config.yaml
vocab_size: 8192
encoder_moe_every: 2
encoder_shared_expert: false
encoder_positions: "learned"
decoder_qk_norm: false
residual_init: "zero_last"
Rows from block 2 of the image encoder of a small encoder-decoder image transcriber, named by matrix and row number. Rows with one number belong to one neuron. Each number is 128 + 32 x the weight over its row's rms, rounded and kept within 0 to 255. All counts start at 0. After the name is the row's rms in percent of the matrix's.
After each neuron's rows are labels from the 100 images, of 14976, where the neuron reaches its highest value: "strongest on" is what is common among them. Only what is clearly more common there than usual is listed. The data: numbers of one to four digits printed on busy colour backdrops.
# fc1: MLP up (encoder.blocks.2.mlp.fc1.weight, 1536x256), inputs 0-127
# fc2: MLP down (encoder.blocks.2.mlp.fc2.weight, 256x1536, transposed), outputs 0-127

fc1.765 082 [157 105 159 159 106 129 198 170 200  89 194 106 126 117 128  74 128 148 163 149 140  97 117 136 124 165 135  98 111 140 149 126 105 143 113 131 124 122  86 154 167 145 142 142 145 149 149 105  82 133 114 113 155  41 160  31 113 109 121 126 112 157 126 121 125 160 120 121 130 143  83 144 164  93  39 156  88 131 162 189 188 164 154 101  98 192 117 122 142 171 150 142 163 132 112 111 130  85 134 139  92  68 127 134  61 117 133  74  51 111 138 136 155 129 120 159 118 113 171 140 152 109 160 135 106 166 123 181]
fc2.765 088 [ 86  96 101  81 149 108 115 215 125 109 130  77 115 163 140 159 150 101 129 132 159 188  58 100 131  90  57 150 144 105 132 132  84 140 118 151 172 128 143  58 153 119 159  61 183 114  91 151 168 179 154 177  91 171  83 108 111 119 135 123 119 150 126 123 152 128  35 115 122 125 169 146 153 156 115 121 129 134 154 106 151 130 115  25 173 130 117  95  83 165 130 124 144  97 156 113 136 194 155 112 121 127 118 137 110 158 154 127 103 166  32 141 174 103 122 166 111 133 113 104 146 144 101  96  75  77 146 186]
strongest on: brown ink; black ink; red ink

fc1.342 108 [ 78  80  93 139 153 144 105  53 105 114  61  93 157 127 113 124 120 149 158 123 103 143 130 114 161 124 161 105  29 116  87 124 141 136 176 163 126  83 126 132 103 158 118  88 156 150 115 136 152 169  90 147 125 113 168 113 127  96  99 134 119  89 215 122 155 141 112 130 131 198 155 109 112 121  95 165 138 164 156  86 176 129  94 112 138 143  82 168 139 130 145 160 104 106 121 128 126  85 135 112 110 109 152 124 100 141 111  82 154 103  89 149 122 121 103  92 146 120 177 116 118 136 168 162 137 155 122 135]
fc2.342 099 [130  73 149 147 173 123 145  97 111 152 178 175 125 168 189  66  90 189 121 119 124 122  98 126 152 124 133 106 102 116 165 103 109 145 118 145 150 153 143 167 140 129 145  27 146 119 139 131  96 105 121 146 159 148  98 131  75 117 137 212 137 110 121  87  94 121 194 120  99  92 111 135 210 131 175 116  51 144 162 153 130 132 111 146 168 150 125  62  99  99 128 138 118  94  73 194 104  84 116 166 140 109 127 103 162 146 134 112 111 161 162 141 193 149 155 135 125 136  82 175 141 155 139  97 168  92  95  93]
strongest on: white ink

fc1.626 045 [101 114  96  99 114  60 176 143 170 136 163 119 136 121 182 164  62 127  98  99 187 136 103 184 153  63  71  83 116 127 120 176 139 192 168 127 163 158 146 124 127 161  91  79 125 132 152  95 121 105 128 157 113 143 114 115 179 152 139 145 151 122 165 108 103  84 150 168 139 152  97 153 127  73 119 132 110 101 206 130 113  93 150 134 123  99  96 115 145 129 154 144  51 146 159 135 142  95 133 160 118  98 133  95  99 167 136  93 123 136 157  97  68  86 177 158 125 152 114 149 134  77 199 136 163 162 116 150]
fc2.626 046 [123 123 168  97 132 147 109 149  78  89  93 152  30 224 149 118 179 113 150  82 120 144 111 123 103 101 109 137 153 133 154  71 114 125 149 150  77 131 134 128 108 160 123  88 101 103 125 177 137 114  93 105 147 146 112 201 168  95 105 134  76  57 112 134  97 146 150  37 114  93 167 122 101 105  86 138 153 112 133 164 157 145 107 106 127 133 164 139 166 106 135 171 150 170 149 163 128 188 142 187 180 169 151  90 124 124 129 131 169 110 115 176 171 138 145 146 146  69  98 147 162 113  98 100 116 158 155 121]
strongest on: orange ink; yellow ink

fc1.360 045 [164  50 105 114  77 147 113  73 135 123 156  83 128 127 160 156 132 142 141  99 119 153 163 123 135 134 110 176 146  52  64 180  64 112 176 103 157  85 178 124 111 141 121 116 139 152  95 125 117 114 122  71  95 175 131 123 135 143 114 148  51 183 116  71 115 179 136 126 211  61 137 166 101 138 150 120  53 161 164  76  64  88 126  93 141 129 156 113 100  69 111 216 161 122 112  58 140 112 144 162 144 176 144 120 116 117 157 155 105 153 129 169 110 161 111 118  71 127 136 155 126  92  72 128 144 158 106 154]
fc2.360 049 [140 170 138 146 153 152  90 140  79  93 116 133 191 146 125 123 134 135 157 165 115 188 165  84 148 116  94 125 125 126 137  99 119 147 115 177  76 121  88  90 148 141 143 152 145 155 130 157  93 134 152 147 174  76 122 121 113  85 158 124 170 151 183  66 166  75 148 122 128  98 118  80 120 104 141  95 148 109 150 167 160 146  93 120 165  93  59 103 137 195 149  82 173  94 120 163 153 120 137  79 120 100  54 110 101 109 132 145 149 117  77 110 132 118 125 192 140 132 144 118 123 178 146 145  88 137  88 120]
strongest on: green ink

fc1.321 121 [140 166 119  76 135 123 122  70 158  88  96 170  98 110 127 137 134 164  88 151 150 133 149 144 136  58 119 218  82 103 108 137 154 165  87  97 172  96 186 168 139 139 125 117 129 124 151 146 138 147 107 150 143  97  96 119 130 158 167 138 125 116  74 151 134  88 106 155 158 112 149  92  81 145 107 117 142 122 103 138 175  73  80 162 178 125  65 179 139 136 207 140 144 128 135 160  80 187 113  88 122 118 140 131 133 174 109 168  94  97 159 127 126 125 123 171 104  77 162 134  75 109  90 149  78 150 128 119]
fc2.321 119 [ 54 188 149 107 108 140  49 158 148 161  93 159 168 142 175  87 130 133 135  73 144 158 137 128 145 112 134 124 160 216 171 157  74 145  98 157 181 153 150 194 130 155  89 171 124  95 180 170 126 151 133 186 151 138  97 123  75 114 131 125 180 141 107  77 127 152 127 143  61 131  86  93  61 119 146 159 125 118 126 110 125 156  76 128  68 122  93 153  90 170  93 162 130 110 108  87 110 209 131 132  83 192  98 163 191 145 178 179 127 164  78 111 148 146 111 175 158  48 119 103 149  62 162 100  95 132 162 127]
strongest on: on a plate

fc1.262 098 [127  91 134  88 134 101 137 152 120  72 133 112 130 188 163 157 130 105 114  81 163  63 130 118  67 124 114 167 120  73 124  95 121 127  99 174 168 132 140 185  60 123 107 131  59  50 129 116  86 140 190 155 141 109 132 129 166 161 151 110 149 144  99 166 110 118 108 149 162 135  96  95 130  96 114 146 134 134 121 137 139 111 153 154 121 173 117 155  86  97  96 139 145  96  98 222 145 178 157  96 200 146 111 163 126 122  73 105  95 155 173 154  72  96 125 153  87 131 154  98  93  89  79 156  69 104 149 164]
fc2.262 106 [118 149 128 123 122  85 140 105 145 180 157 111 143 131 131 108  82 168 112 133  72 114 130 141 146 117 132 112  97 109 170 171 126 133 117  97 158  69 114 107 123 176 109 134 156 123 123 172 200  83 159 110 156 144 166 162 116 118 157  75 136 160 153  97  83 119 142  63 122 167  87  82 110 158  65  94 130  93 141  94 116 143 175  90 156 129 156  80 178 157 153 179  92  86 104 197 204 133 118 144 138 123 189 145 107 166 109 125 178 130 140  82 163 133 135 115  95 112 112  97 170 103 142 136 149 132 115 134]
strongest on: orange ink; pink ink; last digit: 6

fc1.171 049 [120 116  76 159 137 120 142 199 155 153 157  70 155 122 133 138 156 142 131 123  52 216 214 123 150  93 151 140 108 137 148  64 106  57 180 194 138 186  85 121 134 167 164 103 192 133 138  83  90 146 136 131 123  72 156 128  73 157 174  68 145 104 113 176  93  61 104 172 118 116  89 126 137 110 110 152 109 139 125 129  89  90 149 125  34  92  83 134 131 153 140 133 138 121  79 106  93 121 171  62  82 106  95 113  82  98 100 102 154 134 107 142 171 172 108 179 141 136 151 161 132 136 137 121 173 139 119 161]
fc2.171 048 [147  87 124 153 143 147 111 124 119 177  84  96 109  85 124 150 187 119 120 106 129  66 170 159 112 165 103 130 135 120 176 150 121  86 161 135 197 151  99  82 150 184 105 154  93 139 176 156 142 155  87 122 126 177 139 113 101 129 146 100 155 142 170 156  61 134 143 158  87 132 154 130 118 106  86 103 114 140 154  79 134 146 172 148 172  97 150 161  85 125  85 174 145 129  89 143  80 125 148  71 159 169 143  84 142 113 170 181 105 139 167 163  97 116 133 110 146 176 140 190 131 136 148 125 138 112 142 134]
strongest on: black ink

fc1.209 126 [124  85 102 122 149 151 167 122 106  92 161 113 207  98  10 125 106 174 101  87 127  55  81 123 130 116 109 100 161 130 103  93 135 186 147 101 128 152 143  78 165 114  85 111  75 182 183 130 143 150 130  98  93 145 198 170  67 120 107 106 124 127 135 105 206 156 157 119 181 176 161 174 127 106 118 118  81 193  83 187 131  77 153 120 130 155 135 102 181 130 170 114 133 111 123 145 100 102  87  98 104 183 115 147 125 182  95 100 120 119 135 122 136 160 125 139 121 114 146 145 172 122 124 121 128 139  98  96]
fc2.209 128 [133 140 166 102 127 124 173 124 113 133 161 126 150 137 112 156 104  78 120 140  88 134 167 171 154 149 149 128 120  82 130 161 135 125 150 122  99 148  83 165 163 131  72  99 173  61  48 111  71 236 148 121 208 169  72 127 124  92 117 126 108 132 171 170 142 178  98 132 107  90 100 198 146 174 152 174 112 135 104 160 192 135 158 115  75 105 116 151  60 167  84 128  79 116 126 167 144 166 149 100 137 146  94 125  98 113  59 158 187 107  77 119 129 132 139 116 106 138  83 133  88 173 108 152 124 150 160 230]
strongest on: green ink; teal ink

fc1.751 068 [192  92 104 189 138 150  95 104 124 101 143  66 120 159  92 139 122 177 135 119 202 141  59 145 102 172 130  55  28 115  58 119 177 108 150  85  70 145 161 163 110 154 165 130 154 136 120 144 140  85 129 134 136 106 129 175  99 118 137 169 120  93 147 189 160 153  71 144 150 127 160 123 145 182 119 117 206 149 142 154  64 122  46 120 154 188 109 157 151 137 115 105 176 116 163 102 126  60 168 131 106 161 116 185 102 126 140 106  82 127  98  69 129 108 112  88 146 115 176 137 137 128 100 111 129 144 105  93]
fc2.751 063 [133 135 133  95 102 117 139 189 124 100 105 127 144 152 123 121  96 187 131 163  76  86 121 116 164 137 109 143 122 117 191  94 135 111 115 128 141  38 124 119  77 120 127 202 156 158 140 124 137 172 113  96  91 117 122 102 204 215 107 119 103 145 119 165  97 130 111  99 145 104 147 148 121 139 120 151  79 125 175 122 112 161 158 138 116  89  51 119 113 175 126 120 134  92 135 157 128  79 126 109 155  94 111 161  86 121 160  98 119  85 128 168 127 140 166  62 116 197 141 170 106 190 152 136 113 185 117  94]
strongest on: white ink

fc1.675 124 [129  99 133  97 113 121 133 110  95 141 104 118  96 153 129 147 120 142 112 116 106 150  97  53 115 159 148 142 146 151 115 159  72 135  96 160 125  90 124 144 125 142 153 128  86 162  33  93 176 124 163 139 133 132 168 100 153 175 107 175 128 124 173 155 128 131 106 126 120 109 100 107 134 138 114 218 123 118 129 139 138 128 154 135 111 116 112  78 155  73 119 126 118  84 114 118 148 129 199 178 131 116 146  39 174 159 152 114 127 139 180 165 136 131 196 144  99  76 129 125  92 163  71 113 130 116 103 108]
fc2.675 105 [ 96 134 121 142  92  89 128 118 158 145 152 132 135 166 116 119 101  91 122 129  98 101 149 119 121 109 173  99 115 153 108 143 115 118 141 184 113  81  94 110 169 147 183 126  93 137  60 119 119 147 134 161 149  94 130 128  79 135  97  87 106 155  98 133 112 116 145 146 111  72 165 109 147 139 115 131 151 142 137  20 107 199 161 136 169 105 101  68 154 165  87 114 144 106 111 187  97 102 162  95  81 151 181 151  98 139  58 122 121 109 153  91  92 166 113  74 115 162 156 135 109  99 128  74 163 131 111 135]
strongest on: orange ink

fc1.291 078 [119  99 105  65 154  75  90  53 100 172  97 111 157  99 162 105  70 160 130 157 117 150 146 117 106  98 150 138 150  66 139 125 118 106 194 120  99  99 128 166 119 158 148 167 108  97 145 157 161 150 123 165 171 102 136 125 149 155 124 148 137 100 150 130 108  92 169 106 125 134  65 106 188 191 153 101 141 126 163 160 141 166 114 170 137 120 182 142 175 134 155 148 128 129  96 192  99 111 110  98 162  89 142 192 136  83 177 105 133 180 100  59 154  58 102 160 162 126  65 124 116 101 114 164 140 132 180  90]
fc2.291 078 [163 133 161 123 120 165 143  96 129  87  35 124 158 204 119 121 134 183 197 169 159 113 149 120 123 154  82 135  92 138 145 215 139 161 116  95  92 118 136  80 117  95 123 142 121 120 143 133  92 171 132 150 188  89 110 134  87 124 150 113 167  87 133  57 174 128 130 128 114 116  61  53 152 171 115  68 156  98 105  96 141 100 102 114 127 114  90 151 105  89 146 127 143 110  79 137 159 167  83 129 144 186 108 157 164 128 115  76 157 138 128 144 125 155 163 113  76 139 194 166 183 133 106 134  95 105 156 113]
strongest on: pink ink

fc1.403 053 [ 68  91  86  90 161 145 124 102 115 107 108  79 126 118 218 110 130 108 124  94 150 127 124  78 121 172 154 103 126  73 117 149 118 173 161 116 173  80 130 133 117 180 107  93  84 110 114  81 137 104  84 124 128 121 191 115 150 152  80 156 159 112 166  98 182 140  96 154 156  92 153 114 109  79 125 148 167  95 120  97 140 165 132 131 156 133 154 168 155 176  86 122 129 132 120 126 132 101 160 160  96 151  73 122 113  71 116 138 128 125 138 136 103 129 135 120 112 105 147 109  77 158  90  99 107 118 134  88]
fc2.403 055 [155  91 156 171  69 161 131 182 129 156 131 104 181 146 120 124  95 121 154 151 140 159 195 163  74  87  92 120 106 161 151 203 121  53  98 151 124  66 143  86 150 100 121 123 125 122 163 150 131  98 139 123 133  50 112 137  56 132 139 108 140 142 154 108  75 158 162  87 147 178 134 138  96 121  55 137  98 147 170 144  74 139 151 139 115 147 147 196  82 166 142 118 133 116 108 133 116 123 144 166  88 108 162 118 116 149 166 133 116 183 155 149 167 199 121 145 100 166  93 147 116 113 141 123 143  67 148 142]
strongest on: orange ink; yellow ink

fc1.356 122 [ 44 164 151 113  63 126 149  87 136 112 105 171 165 192 154 143 152 170 124 158 199 161 185 118 138 134 133 158 113 108 159 137 148 153 138 111  87 110 124 182  99 101 181 105  33 124  85 223 125 132 163 137 109  77 147 127 142  53 132 135 111 134 178 150 113 138 125 122 128  83 169 144  72 129 126 138 142 134 116 157 166  86 150 110 100 176 175 128 134 100 103  99 138 113 176 129 132  96 159  88 107 136 178  99 100  97 158 139 173 149 158 124 139 160 118 166  73 154 153 121 148 125 120 139 166 141  89  44]
fc2.356 111 [161 130 101  77 115 116 170 172 178 120 107 100  68 148  70 162 167  85 196 137 101 121  94 132 180 129 163 129 142 195 130 142 128 153 122 123  96 108 114 109 162 118 165 133 140 131 129 138 136 109 114 128  42 170 173 147  95 151  48 145  92  88 153 132 184 147  77  89 138 186 159 149 122 142  83 145 125 162  85 133 169 108 122 170 136 120  99 134 138 110 150 154  86 101 145  95 137 104 113 112 117 156 119  93 118 112 121 152  92  97  92  62   2 137 156 143 143 126 115  95 120 136 116 145  71 115 144 118]
strongest on: brown ink; black ink

fc1.2 076 [143 132  97 114 150 120 144 122 166 101  61  58 103 123 173 157 135 125  94 169 143 177 137 153 139 108 121  97  81 148 187  89  86 154  94 123 131 156 100 160 118  94 113 174 127 177 181 117  75 214 130 148 132 116 117 113 184 109  44 106 109 132 105 122 116 123  96 201 105 168  97 186 130 117  99 103 120 199 172 107 125 118 105 116 149 105 146 121 168 142 200 126 132 107 117  94 150  83  88 120 160 135 154  59 136 144 102 163 116 105 116 132 153 150 161 160 120 157 185 164 136 117 160 152 205 112 141 133]
fc2.2 072 [118 139 134 143 107 116 105 150 100 109  74 159  92 140 129  83 113 155 137 103 100 143 151 134  81 197 102  86 175 131 118 127  85  76 135 163  84 133 128  67 120 142  99 129 133 185 172  90 110 111 139 102 119 136 109 152 114 132 150  65 155 132 116 132 139  84 127 130  76 174 115  70 162 144 129 103 173 115 131 110 181 121 129 158 105 133 110 147  94 155 132 119 105 209 137 168  45  84 142 127 158 101  91 161 177 118 121  86 128 115 170 157 176 133 107 151 110  78 127 115  50 174  98 141 151 118 123 133]
strongest on: pink ink; white ink

fc1.704 036 [136 160  88 159 131 132 153  89  84 181 157 111  92 147  96 194 173 116 115 103 120 135 161 110 204 116 158 133 145 110 102 107 113 134 148 144 133  83 158 108 117  51  95 169 115 140 135 128 117 156 110  83 174  71 148 150 125 175 134 113 131 124 130  97 147  42 132 144 115 104 138 131  49  92 125 178  77 177 144  80 122 111 105 135 114 169 145 127 102 171  93 121 127 121 142  68  90 102 161 116  77 121 151 150 115 114 139 149 101 125 142  86 135 151 121 125 108 171 190 169 128 145 164  94 112 131 116 103]
fc2.704 035 [155 123 112 142 148 191  98 136 125 139 132 177 133 134 118 132 119  79  68 197  97 144 146 143  97 114 127  71  92 120 150 148  39 160 168 101 181 190  60 146 104 100 108 145 150  56 120 177 143 139 130 113 146 124  99 132 165 105 132  88  96 110 139 111  85 157 176  95 121 117  69 138 155 100 172 155 104 151  67 125  70 154 133 151 139 142 120 136 105  76 173 145 152 112 141 176 104 220 171 144 129 159 134  94 128 152 117 140 132 100  73 169 163 114 190 132 168 188 223 132 121 126 133 178 124 120 141 137]
strongest on: white ink

fc1.134 112 [142 157 111  89 185 169 176  74 112  80 162 170 136 152 155 131 160  67  71 186  83 144 120 149  97 135 114 159 166 142 127 142  90 122 181 100 199 104 147 138 140  81 118 154 108 157 149  90 142 117 188 128 144 101 148 147 117 128 128 156  86 183  94 186 127 117 127 118 145 170 167 121  94 124 121 134 147 142  97 153 111 119 184 201  92 162 127  90 142 131 125 153 165 141  95 109 147  93 105 152 168  82 136  44 122 102 186  89 143 109 134 143 109 129 139 130 116  48 128 156 125 130 142 129 149 129 170 111]
fc2.134 122 [ 76 132 129 126 135  84 137 108 106  81 140  71 125 205 122  96 121 112 117 123 148 129 150 116 148 164 118  74 150 181 118 158 162 104 119 175 113  55 178 147 143 144 117 156 117  67 134  94  75 171 211 121  58 126 176 117 143  42 181 109 131 108 110 122 143 152 126 164 157 124  70 138 106 118 164 148 177 114 145  93 171 158 141 120 134 113 128 214  91 126 146  88 103 127  98  67  84 138 157 189 147 112 147 136 176 110 123 124  91 147 168 177 101 149  85 110  95 204 111  99 134 103 213 165  95  87  94 148]
strongest on: pink ink; grey ink

fc1.84 092 [119 159 153 112 147 100 166 255 125 197 128 155 148  88  96 163  89 127 117  91 166 128 109 123 131 133 115 133 122  74 109 143 117  40 129 112 172  66 117 191 170 174 113 160 164 123 143  84 107 113 121 137 111  94  88 131  92 111 167 149 157 153 175 111 138 117 122 135 145 137  80  82  39 162  80 122 128 153 139 134 157 125  81 115 171 137 150 111 125 139 167 101  88  92 103 162 148 160  38 116 126 107 108 137 145 164 140  79 130 114  96 115 147 167  94 131 117 117 124 142 145 101 124  95 111 124 146  90]
fc2.84 100 [146 151 119 175  90 104 117  93 140 166 170 151 107 226 116 105 123 119 176  97  66 131  96 130 100 121  77 106  71  91 154 154 150 167 128 134 128 178 144 114 138 157 103 152 173 136 123 139  66 135 109  88 132  94 117 148 146 175 151  93 137  82 141 149  75 131 165 105  46 103 135 169 164 152 101 137 148  82  84 135 130  77 176 174  96  91 171 133 131 143 120 213 154 138  64 129 143  95 153  95 111 142 129 126 158  80 138 166  95 127 192 123 142 158 143 137  56 178  99 158 114 125 172  96 144 140  97 144]
strongest on: on a plate; black ink

fc1.518 125 [178 155  32  96 126 132 133 144 144 172 142 132 169 113 123 150 132 204 115 124 177 109  86  74 157 132 134  87 207 125 127  81 149 171 130 163 124 120 139 128 202  97 111  95 130  87 111 162 154 166 116 134 145 163 145 170 123 118 159 114 148 135 124 164 187 132 124 108 153 146  66 114 142 147 133  79 112 149  81 123 151 180 148 127 147 177 104 107 166  99  85 144 104 186 128 120 111 177 150 110 105 134  98 152  97 133 108 113  88  68 105 109 127  90  96  97 136 129 187 149 131 139 123 106 132  96 159  80]
fc2.518 149 [ 88  71 110 185 139 156 150 137  84  99  66 106  62 116 119 108 134 211 141 133  94 155 113 175 140 103 156 137 128 161  91 157 119 140 170  99  84 129  89 139 100 152 155 110 132 107 133 128 143 164 116 131  79 126 144 125 151 147  71 163  94  98 116 190 143 162 108 124 181 134 144 175 128  58 181 120 121 129 182  85 144 159 118 115 134 135 102 156  90 189 140  67  95 162 142 107 105  78 102  51 129 111 140 112 143 125 153 113 185 125 170  87 177 120  95  63 175 126 148 121 146 127 112 182 199 128  98 114]
strongest on: green ink; grey ink

fc1.71 032 [125  52 168 187 125 128  95 137  83 117  95 169 145 122 118 156 100 109 180 125 124 131 150 169 115  88 144  94 131 150 154  88 126 173 116 178 128 163 132 129 151 115 141 167 219 162 118 146 135 165  66  96 110 125 151 194 201 136 115 193 189 153  87 156  95 127  85 140  72 128 114 172  85 139 139 167  89 159 189 144 144 139 166 165 176 132  49 128 147 126 143 107  91  68 158 114 122  87 118 234 161 111 123 187 120 104 124 115 140 115 155  73 136 122 110 107 152 135 133 148 115 170  84 167  98 131  95 112]
fc2.71 032 [135 121 121 124  81 102 120 115 156 150 178 152  72 199 112 156 138  80 104 144 153  54 133 132 160 159 155 110  78 111 117 114 146 144 150 140 138  94 158  67 213 143 166 156 120 131 130 106 121 150 124 166 129 126 107  96 133 156 151 109  35  99 171  77 116 164 204 105  83  63  76 104  99 163 120  99 121  71 130 149  87 142 112 153 116 180 170 126 125 154 120 132 171 201 118 141 115 142 115 128 139 137 150  88 113 126 146 115 163 112 127 152 159 183 152 162 114 109 141 154 103  59 119 100 113 163 120 139]
strongest on: green ink

fc1.187 063 [154 139 115 119  62  90 121 125 148  67  97  99 162 101 135  55 135 137  98 159 148 138 146 127 137  97 123 119 158 157 126  79  89 177 143 158  86 113  66 108 207 104  68 165 124 113 120 188 132 127 139 177 125 133  90 127 144 163 194 137 156 134 170  97  87 128 114 107  97  66 156 123 128 173 122 115 128 130 168 136  89 153 115 163 148 189 165 105  99  89 156  78 127 137 119 111  99 106  92 124 102 172 163 154 108 158 164  97 184 114 139 125 130 139  89 112 109 109  64 127 174 144 112 147  65 173 127 117]
fc2.187 054 [ 65 147 157 119 114 147 116 161 107 132 187 131 104  95 147 165  99  98  60 108 119 158 163 135  56 130 108 210 123 100  87 134 131  91 111 172 152 126 196 163 104 154 137 129 114 102 141 116  65 116 123 140  98 102 167 110 121 108  97 120 132 138 113 135 142 169 155 128 159 153  90 164  86 131 190 122 161 102  74 117 140  83  78 143 160 162 131 136 161 147  81  93 121 124 180 105 140 168 118  92 116  95 131  95 107 137 119 151 123 132 141 148 138 137 146 173 136 170 126 175 127 161  48 108 150 131 116 163]
strongest on: green ink

fc1.316 120 [124 123 137 128  81 118 102 174  98 216  76 148 157 125 165 117 175 143 129 195 100 111 216 131 124 116 126 196  83 130 138 133  72 123  86 102  71  95 113 151  70 117 214 115  67 197 121 142  41 104 129 105 129 121 118 153 136 150 127 127 110 142 129  93 116 145 114  97 123 117 131 121  65 126 122 102 161 122  90 137 179 108 139 114 115 152 138 138 138 177 156 115  88 151 162 145 129 118 162 128 146 118 133 104 132  65 129 149 182 150 127 117 101 130 170 157 115 161 100 115 152 135 114 160 121 105 151  70]
fc2.316 120 [171 147 126 161 118 127 123 132 129 140 162 111 105 112 139 142 118 118  87  74 173 155  73  82  77  97 135 120  73 207  95 167 187 128 133 123 132  94 126 132 140 165 113 110 148  59 135 120 126 188 124  99 101  92 134 109  93 107  74  54 109 147 150 129  97  89 110 179 113 135 129 123 163 220  99 100 112 167 101 178 139 134 134 212  76 102 126 111 192  88 116 145 149 155 124  45 153  89 142 141 159 121  95 123 175 191 105 118 137 116 126 156 146 127 119 139  69 154 164 117 158  98 144 114 107 123  87 132]
strongest on: black ink

fc1.670 082 [156 110 141 155  89 106 138 126  96 132 110 132 129  98 146 177 132  65 109 121 120 178 138 145 151 242 129 150 111  70 142 167 127 143  98 116 100 116 114 112 190 126 124 103  90 140 121  76 118 148 146 136 150 130 133 109 155 138 107 134  66  91 149  90 184  88 128  69 132 177 146  94 115 126 112 251 148 112 119 133 117 168 108 182 138 153 181 120 146 156 141 106 116 160 111  83  81 154 190  74 111 118 130 180 129 168 148 144 101  65 109 106  62 125 107 112 161 169 168 132 115 101  99  88 183  88 125 103]
fc2.670 085 [ 88  96 125 129 101 133 153 135 162  85 120 142  87  97 169  76  95 111 144  96 151 139 133  62  72 173 118 134 192 173  89 122 164 139 201  96 117  78 175 154 117 105 124 124 118 106  37 186 133 124 169  62  89  98 104 163  55 126 132 135 139 103  86  97 134  99 155 114 108 162 164 173  88 127  71 124 107 134 152  96  95 117 105 150 171 172 110 135 120 163 142 179 128 136 122 194 115 156  74 150 138 114 119  86 115 111 155 139 101 210 115 144 179 164 163 156  82 190 118 120  97 128  95 133  60 160 133 140]
strongest on: orange ink

fc1.584 085 [ 94 188 108  91  98 117 118 114 161 117 179  60 129 152 114 141 142 113 122  88 172 100 144 142  93  82 157 168 123  74 143 122 151 112 149 120 135  89 148 126  85 119 170  88 132 108  85 113 155 186 164  54  52 176 108 162 157 129 113 105 103 118 116 160 159  65  91 197 112 162 109  61  79 147 108  95 128 147 102 133 154 149 165 134 144 128 145 146 197 144 166 153  52  97 125 119 120 102 159 139 104  95  97 131 131 131 163 139  72 201  92 146 102 158 148 153 123 120  30 135  99 124 113  94 106 113 135 147]
fc2.584 086 [ 95 133 158 158 156 126 128 109 150  89 101 176 106 126 123 101 100 134 194 157 157 139 104 161 116 122 113 125 141 101  95 149 113  87 130 155  75 103 107 100 136 146  73 136 134 142  89 181 190  90  90 156 151 108 139  98 113 149 130 139 192 226 110 146  49 143 147 132 203 121  89 120 144 151 116 185 151 119 151 103 155 179 130 146 143 146 122  73 164 182 156 126 106 120 159 184 158 131 125 116 117 120 153 121 159 125  93 113 112 102 187  87 107 144 149 108 142  79 152 173  72  87 116 168 156  87 184 149]
strongest on: orange ink

fc1.764 105 [127 135 118 128 159 158 122 120 156  95 142 135 130 143 167 112 176 116 172 106 164 149  89 132  81 123 124 153 131  86 133 138 103 133 121 143 126 165 113  87 128 128 158 127  83 137 109 158 139 116 167 145 154 150 117 127 156 140 185 150 140 183 129 118 103 125 112 108 107 127 140  69 186  98 113 158 125 167 102  90 121 166 130 166 132 169 188 162 197  38 138 128 161 117 136  32  63 118 130 109 103 135 131  68  65 161 120 102 146  83  71 139  95  96 100 109  94 128  94 160 169 103 109 116 115 143 133 161]
fc2.764 113 [129 133 124  93 137 131 143  62 103 155 151  97 121 156 162 175 129 138 191 127  65 118  51 110 154 124 132 127 106 232 142  99 101 133 141 130 194  93 166  91 110 166 139 126 161 130 119 131 143 124 124 172 118  43 144 116 133 133  82 101 119 162 122  76 151 125 151 115 147 138 115  91 112 142 137 146 125  69 119 132 103  84 123  77 146  98 107 130 128 146 140  92 133 119 106 157 119 149 107 136 176 185 137 143 143 103 126 142 153 182 150 118 140 115 145 130 143 146 139 119  84 209 139 143  66 108 166  94]
strongest on: pink ink

fc1.453 153 [105 145  92 142  99 114 146 127 135 117  59 127  80 119 123 126 153 156 133 155 151 117 123  88 155 111 130 105 111 120 116 106 138 153 109 170 199  91 145  93 123 104  62 128 139  50 164 131  99 118 148 125 130 121 117 157  90 202  56  94 124 119 200  91 143  74 145 108 124 129 120 118 138 146 150 140 214 214  89 137  96 153 100 154 113 105 168 146 137 198  97  96 146 138 105  86  58 161 171 117 142 138 149 121 164  75 153 124 121 128 110 163  77 134 117 156 119 157 112 133 120 161 133 133 119 142 154  69]
fc2.453 147 [121 157 136 113 202 142 184 101 200 115 128 133 111  97 109 121 136 189 100  77 174 146 148  83 166 123 118 111 122  82 109 155 101 123 136 113 152  73 180 146 181 117 108 184 145  93 163 134 177 124  88  71 125 122 165  98 105  97 140 121 138 157  77 147 134 215 109 156 140 102  79 157 142 117  93 126 142 117 155  52 199 160 132 106 142 104 100 173 113 150 100  94  93  92 170 160 197 172 138  87 127 152  97 146 131 139 147  92 145  66 155 106 103 107 158 163  77 150 148 106 122 110 135 114 139  93 158 113]
strongest on: orange ink